Rows from block 4 of a small class-conditioned image flow-matching model, named by matrix and row number. Rows with one number belong to one neuron. Each number is 128 + 32 x the weight over its row's rms, rounded and kept within 0 to 255. All counts start at 0. Numbers have three digits each.
After each neuron's rows are labels from the 100 images, of 14976 (inputs lightly noised), where the neuron reaches its highest value: "lies over" is the class under the peak. Only what is clearly more common there than usual is listed. The data: rendered dice on a table. In brackets: how many of the 100, against the usual share in percent.
# fc1: MLP up (model.blocks.4.mlp.fc1.weight, 1536x256), inputs 192-255
# fc2: MLP down (model.blocks.4.mlp.fc2.weight, 256x1536, transposed), outputs 192-255

fc1.631:118176146104129168091134093097204125131111174121148150166169074145172102119105162143153165107161105139172171094082159164161104091053126059073092160078155143110139035111139095106203115146068116
fc2.631:172130122161129109139118122121125125123133142069122120078143134110065143101115197165074090110117162168121132168136066076169131081144114090090140158108100208119108141122127147019144069152181122
lies over: die with two on top (38 vs 2.5)

fc1.592:159143116144159209143161119106135144037134144108132127154146089094154092124086130100076112157186169158163154129119112175120165109092033071178154156095055139094128076153107133120096138170129177
fc2.592:077168130111137119137126142095120189084167146114078125143136087150205176106149082170096110185126105181174146139152173107117107074134106147236137161129128147085101136142131184150139139139155129
lies over: die with five on top (38 vs 2.5); die with six on top (28 vs 2.4)

fc1.738:101105144108144113136160181109147127190104107109098160135118167144083116104132115151060166189105131138104137122117199166170125072132121154129174124143110138165107146144183123106091115154104124
fc2.738:182094146153120070170145130102067158112065124095128144097068162137122113123113105135126100084084116168079170187183116167111172180152070103110106182143074099181114135130097097102115121076146053
lies over: die with one on top (31 vs 2.5)

fc1.540:136128105093043183091110154107077111086116131167170135088149169185138119063134110142080094154167128134120125131210109186120161117094245165101145123131079083175104103124165167111113117090142115
fc2.540:165056122119132109110133135101123145090155094110113115104050141102027139090138175149186143106168116151117149084133080137106138121126112085116134161114094211099109157136068179073112119202108076
lies over: die with two on top (27 vs 2.5)

fc1.564:092118141079059149143157147145171117177105180182117140127148155127148164192100129130148160061161133115106115108223088128089106131088148094152119084123105099111105137142145149106087159174112106
fc2.564:077113116123076136099121143139139137125193145070126084130190161130110167112121141147168076177106122092150051117040121095175120104184139146101127112142085132052071147135184118194121080118173141
lies over: die with four on top (32 vs 2.5)

fc1.340:074160104107114141121138168122159182180101149117083107171085176167153101147105101112127137132099079083102071135166156093170113172148098135103141138081064150129120150145142164102165163097136126
fc2.340:120131137119128112065103132149111193131081091134105102130065152115175122128116115121121101162083085093163098087089175105158117118160158122102148054129041162152097150158139159134175138086125212
lies over: die with one on top (25 vs 2.5)

fc1.488:078147175101097154101164165069142131133105124105140148126081226194137124104159089131131147121054088083133137130140167134126175139187140123103085106107091106149109130132162114113184150123200071
fc2.488:128109103133126179118146127102179132140193131143183161158189067113121168076118138155070110102158137097133121109101160142139080109074137156079106132102125145097157137144114149124144060137054147
lies over: die with one on top (37 vs 2.5); die with two on top (28 vs 2.5)

fc1.307:090153120093073154160097140074133170109101118135156122168131159138091081120111135128176094157080113146207158080122130167192124075133171128100136165151087179086098164101138139099139165171144165
fc2.307:187101112106111136167155097076122098167101096093070113089149142134150145121119092196153114128141169184197107128107096117104106124158109151158107161169100101128146052099118094153125153083147072
lies over: die with four on top (26 vs 2.5)

fc1.735:104109098138117101145115054162118161107082146119082145160109074083130143164094120154082118148172156144103122130129110100120173137124075098135143129120111176076154106137112144117131107148113220
fc2.735:165128174121147141113099148115136090042084106062124166174169137100110138091126112060167095100115128106121126191162105113164146151098110153106139151087152152175144126140109145188129144154194115
lies over: die with one on top (25 vs 2.5)

fc1.545:127154146161062139113141074083111094133086160119134119117099070177126106072116084154106119119126097100118139107146104126117181055158185166069127164159088101115140103188166064179154126099182095
fc2.545:165117097132139127141176120093156140151192101082111122064089107148102159138152134140176164130096123162134134154154105116149088149161150058119147111135141192119112138044127152089122153159094137
lies over: die with two on top (35 vs 2.5); die with one on top (25 vs 2.5)

fc1.29:075151174113123115094177143107153085081128147145077113205112143128090106104097154144163092158099143160136126074126139105177141152133113078103106130127123139101152127136121044157130121117140136
fc2.29:169160126096112112089129114140146118134136164140085076135110091166115090136193139206141141110090145135099166186115138142154140105132085107152173123099068146134103109130128171087150079121151093
lies over: die with five on top (27 vs 2.5)

fc1.11:123107170133074123173113107147144141201087190115139175152148109139156110089141073087124168113178152097119107119143147100089158106142146138161126103164090134124091159122066141108144203140131132
fc2.11:100099142149157165110140127148119089081171108109111116143068141144101149176123185118188145148099149207168124164164154118119126068158121143141110210123133120099115088110173112147153117122146093
lies over: die with five on top (27 vs 2.5)

fc1.188:142124080174107129150138071154109145074095127130117130142108100167149184151087193123134143083139140176116098145180146124078154175099096107124071141104139151074058115071141132145084077163129093
fc2.188:115114118151142087107150113128128105040168145141110145150163052109056115087082062153082109190122132170194128143164140139143102145127116155135142124097157093166144141127106144124114098095145191
lies over: die with five on top (30 vs 2.5); die with six on top (28 vs 2.4)

fc1.12:026131179139087155086106149142080144121142115136084150117078185133122123111134138120129128181115101128150103079092162162137169094136094105121138171070074163114141156147130138099135160125137125
fc2.12:154126168107140135084166151118129200120188138141114155169166132132118161124111152059078175157110137101169110062081165034130053107201163210117131101105062084087147106115169163150135112133148121
lies over: die with four on top (28 vs 2.5); die with five on top (26 vs 2.5)

fc1.751:167138091130136114151155108107104138065091139157147087149060119129088102019099113113102120174107144085149118150111167126103146126159136099144137129146117148103161119115129097118171182131114106
fc2.751:087159138113128169173079083137106123198163121192113123135206134137174098163105106106169095152132125120075148151105196129134102086154125134125168111117152119110087087134209152159181121147157125
lies over: die with six on top (28 vs 2.4)

fc1.453:157140139124128079132191145115143133158089127113091133144150179071109120152088124137116144108125082171045115129126214128132226178068101140071100134102145174112093166079199144176132108108142154
fc2.453:104090058103114086125116129131065119106064127162147164172127140108138173155125125162092075120070118154111095104167155126168112193169077143149137055184098132169115139203075157111137111113119130
lies over: die with one on top (38 vs 2.5)

fc1.417:145116146115114129124137138140128141124059111116131123117146103125116178149153166137108120128117132112148138146162091136099225127173147159105099165072112116073077119066108089139107123136096105
fc2.417:137074062133130134123134124116092134127154115122111081120124186140105080119127125153144111113126131129085118087145105130156148112095140160128117100177163169153117136150083181129172106170095119
lies over: die with four on top (29 vs 2.5); die with five on top (25 vs 2.5)

fc1.53:092172116077135136123189148120175097150130135176165102134170085111139130083143120165036170156166173106093097082124176108144148098128118123145182163167130093127129086181107085097156107068104132
fc2.53:150098133138129063176161142137150114188098110082138187107168112158115192187117101120115122112060141122132138210194139106127177101150128109078154124120095135125111154075100113124102139143133118
lies over: die with one on top (28 vs 2.5)

fc1.50:166092097165077116114102065144139148143124115195094160185121110107111122121092130101106122145142118086106165141125137096164154170105086105120101141095067213090125106104127115131136116118117104
fc2.50:115134114102140086032080173122095135118093081118126122173109160144124150133167064153149127077073142110135109086159167141178158176173098172063123097184077111132066130105097120122148138122183134
lies over: die with two on top (29 vs 2.5)

fc1.517:125138116103099141119199134124200108145148158135113146177122060095159096096112138141155141137116124107134138107166150137102140119091015082145097151122171131129139043111127146076149124188128130
fc2.517:172081103126109108104159137160150190097136130119115174146153092094102167099110120110066095124133141159128165152138098071188082087157121163132136113118087182100125125070147182123135128164185076
lies over: die with two on top (51 vs 2.5)

fc1.627:118144184112077147150168050069119168098115142145142152125154099130140063099185147153061122090141157158163124097090136136166142086129044115108148109080114146065115035121153066157125133102123111
fc2.627:102163106105108098156128109116144176078130105109118105113170116118129142147112072166089120171015109118151098121167156073199087130131088139145093111166072177053118102136144133118165124157132100
lies over: die with one on top (48 vs 2.5); die with three on top (25 vs 2.4)

fc1.102:105098100160088163123157105120117115058095124166140122149070175108162111126104169118188156106139091173113101088104164151133157075089169116185111128146091204141153158102113134152098130143151153
fc2.102:206119185145138120126089137160114089012083153125096146171132118130098125083117143147171092089128177129133166120125061161131146123125072144078134140105086132153061102140123110135121130130200139
lies over: die with four on top (26 vs 2.5)

fc1.706:113177121108111151081137112103151134120092059138090143177102187094066095167143123125099191173175159129126124070135136175150192108102088120117132144089088116082144134112161143147091081169097101
fc2.706:094148175142150142103116139116160116132104142170126168136155166124104111180136065077125138182138128150149091127143103138109155129198107174096114079095071145148125122113125160144152178193098187
lies over: die with two on top (26 vs 2.5)

fc1.138:166095106138078098150131104149077155150109121119151112167091171129090136126155125125098104098067144139124100165135093147169159112133125163103103176067071139102132079067160137141103155165148165
fc2.138:048182139133144125100102105138115115136168134126097139151194127166119165138110068162111109140084121104153122134156145064219077121114156150101165071144091107122100134223143187170123132114139106
lies over: die with one on top (35 vs 2.5)

fc1.437:110121164137114084109128158085076142098128126123137139113111157144122146099144124133124142167135117117153147167151122144153170073078007149136122080099072116166091041135117133129076161066147050
fc2.437:084157116105153128178116091134167197152172115151088135094134092172154119148128120143116156155110116119137160097143204114131050110119100159130155098132158173128095106163170162066154126221129090
lies over: die with one on top (34 vs 2.5); die with two on top (25 vs 2.5)

fc1.133:160169141174074115077102112146156154151091168191071147149034158079107150141154128170131106085131113171108077113143129097138175159114115148093114110144069169163149167079146124149066128141131020
fc2.133:090205082115101159155122127122173162149148125124122149153177135092116129123131112151099046120083123145120132156125092096125085150168143153126125046179072096140101169098081164156112110062133190
lies over: die with one on top (26 vs 2.5)

fc1.323:104178126116131116099146126097132183109075072119131133137104100112064142103119145215152076148126145159170152142108137177156159152141106084061151191120120128108152121149206139124109102115112098
fc2.323:078157148130134165131124124110122158115175149164103161148077162146137182136159137081171129161080086156186122127140170116134072107158139163177142095127074134119102164140115211172130197134161065
lies over: die with four on top (26 vs 2.5)

fc1.725:121074164145086094120125141051103201139162121148107125181142138075152138157136108138113110141067142069180084109103102188172199132133035140089139118084097115078115144139119122114163124121184084
fc2.725:141169135136105103108126136129127170145150132157173078120165080140174189090109115167109074117190120072141118151160145097134113133092145086106138087120060129107138156141129163128127121148108121
lies over: die with five on top (27 vs 2.5)

fc1.60:167125089150105161095134129157086155112119124152158112169101113164160129042115097110090126181157181078191148163122166129116152077205131106164092083157079096137168075167108112087164165148120124
fc2.60:093151147131145203150127137146159169164225125156170141113197152115161180174118115088159159121105135054181093154114169063153115102146130147139116092112113169053117104131149176178107132160158121
lies over: die with four on top (25 vs 2.5)

fc1.104:167098111137090094136122170094106133106089113169114141150098147088128060117073103139134159074071154107102168133144105165152161154106156112139093135084080142144159140179125095110140208098138175
fc2.104:147206175164116124098126168139115175126121127128189077077102140163175169113120190168098166146115096197138113077130072131112120154127090119108131112158044175096086157092192082119125086153136153
lies over: die with four on top (25 vs 2.5)

fc1.10:086096144120112075105103123111104142124075162134083206153122180192093104143183032125122166112083144113171092136142098152142192141180218122051131174118092139157081179129130129090186114106157131
fc2.10:092109144099095080119093122136143121118121133115098201119150165117165197120138137155151138119153136132145154103143192163154138158178130173094139114154115140181124146139127137140122120119126149
lies over: die with two on top (33 vs 2.5)

fc1.383:170147139134128106120203064096120139134138118109115131157092124155117125129130094134158117122122121092130092166163053158158194064107106160086113156077120092092125028139145083133121111129167096
fc2.383:136143064165113077138182121114135119095092133072147126146145136138146157173150125113108089124066140086065116132191122066115156062151135120119136134145142169139117141175145149089129063186147122
lies over: die with two on top (32 vs 2.5)

fc1.40:141142113155093154153171149105094155175119108172162098113126136143093073141177129159058145109111170146148158155103150171145178096142181158079140131137064092128095066124083098116126121132118114
fc2.40:175119128130133080135140125126133091131060136145177104152095150090097117109109106115091151182151092151144092083094131160127109143154054103094103103189078150187133139071105163075149157146132192
lies over: die with five on top (33 vs 2.5)

fc1.598:144203125102149130080118117153094178128109153114189149132091099184161165112104169144134156089111211115189108101093096102113152170163203133089083107090119099115151083144176126181119099142174120
fc2.598:110087135107182067172090140119142117125154127126095185081160125148147114195118070112128119177084107161110113174151153144126103071158150151076087126147123163147114126119064176065131171115109125
lies over: die with one on top (27 vs 2.5)

fc1.250:076123120049067076137158132118126129132128125148073165126138146088079072135123136160159086133136091164077043067182169075147190150090133131113147148130121138109081132157110151101118124082159114
fc2.250:154121131126124108141174121151143060107074138126134150139071132109120107111127110090190138101109106152103153170179096169122191139130109100113128202155065147165106138069130082065138149131101148
lies over: die with four on top (27 vs 2.5); die with five on top (26 vs 2.5)

fc1.481:099111114122119096120109100136149139110081112159158218163120127067119112187149146117182083153148137156089113129137171126130147132075024115081113121086094144123158152168138133153171089182093125
fc2.481:117126143174125119016133127132148177056171137114224115131112117124168165142104129126137038088168134098156092128131140099160132132126113083098115136059065159056140112111156095171145052167171109
lies over: die with four on top (25 vs 2.5)

fc1.23:102073099189116098130152126143109141138105068150094132141101103085138193132091154137124086167122094150122124129205150119123211098109108072130125120120142137069121142112117183124059093126134115
fc2.23:152121151148191166130099116142125087120131139139153156086112097123091099077115136121146149170061106096156106141119179105112090123104136139090150058109179134113167126144120096061137156165114125
lies over: die with five on top (25 vs 2.5)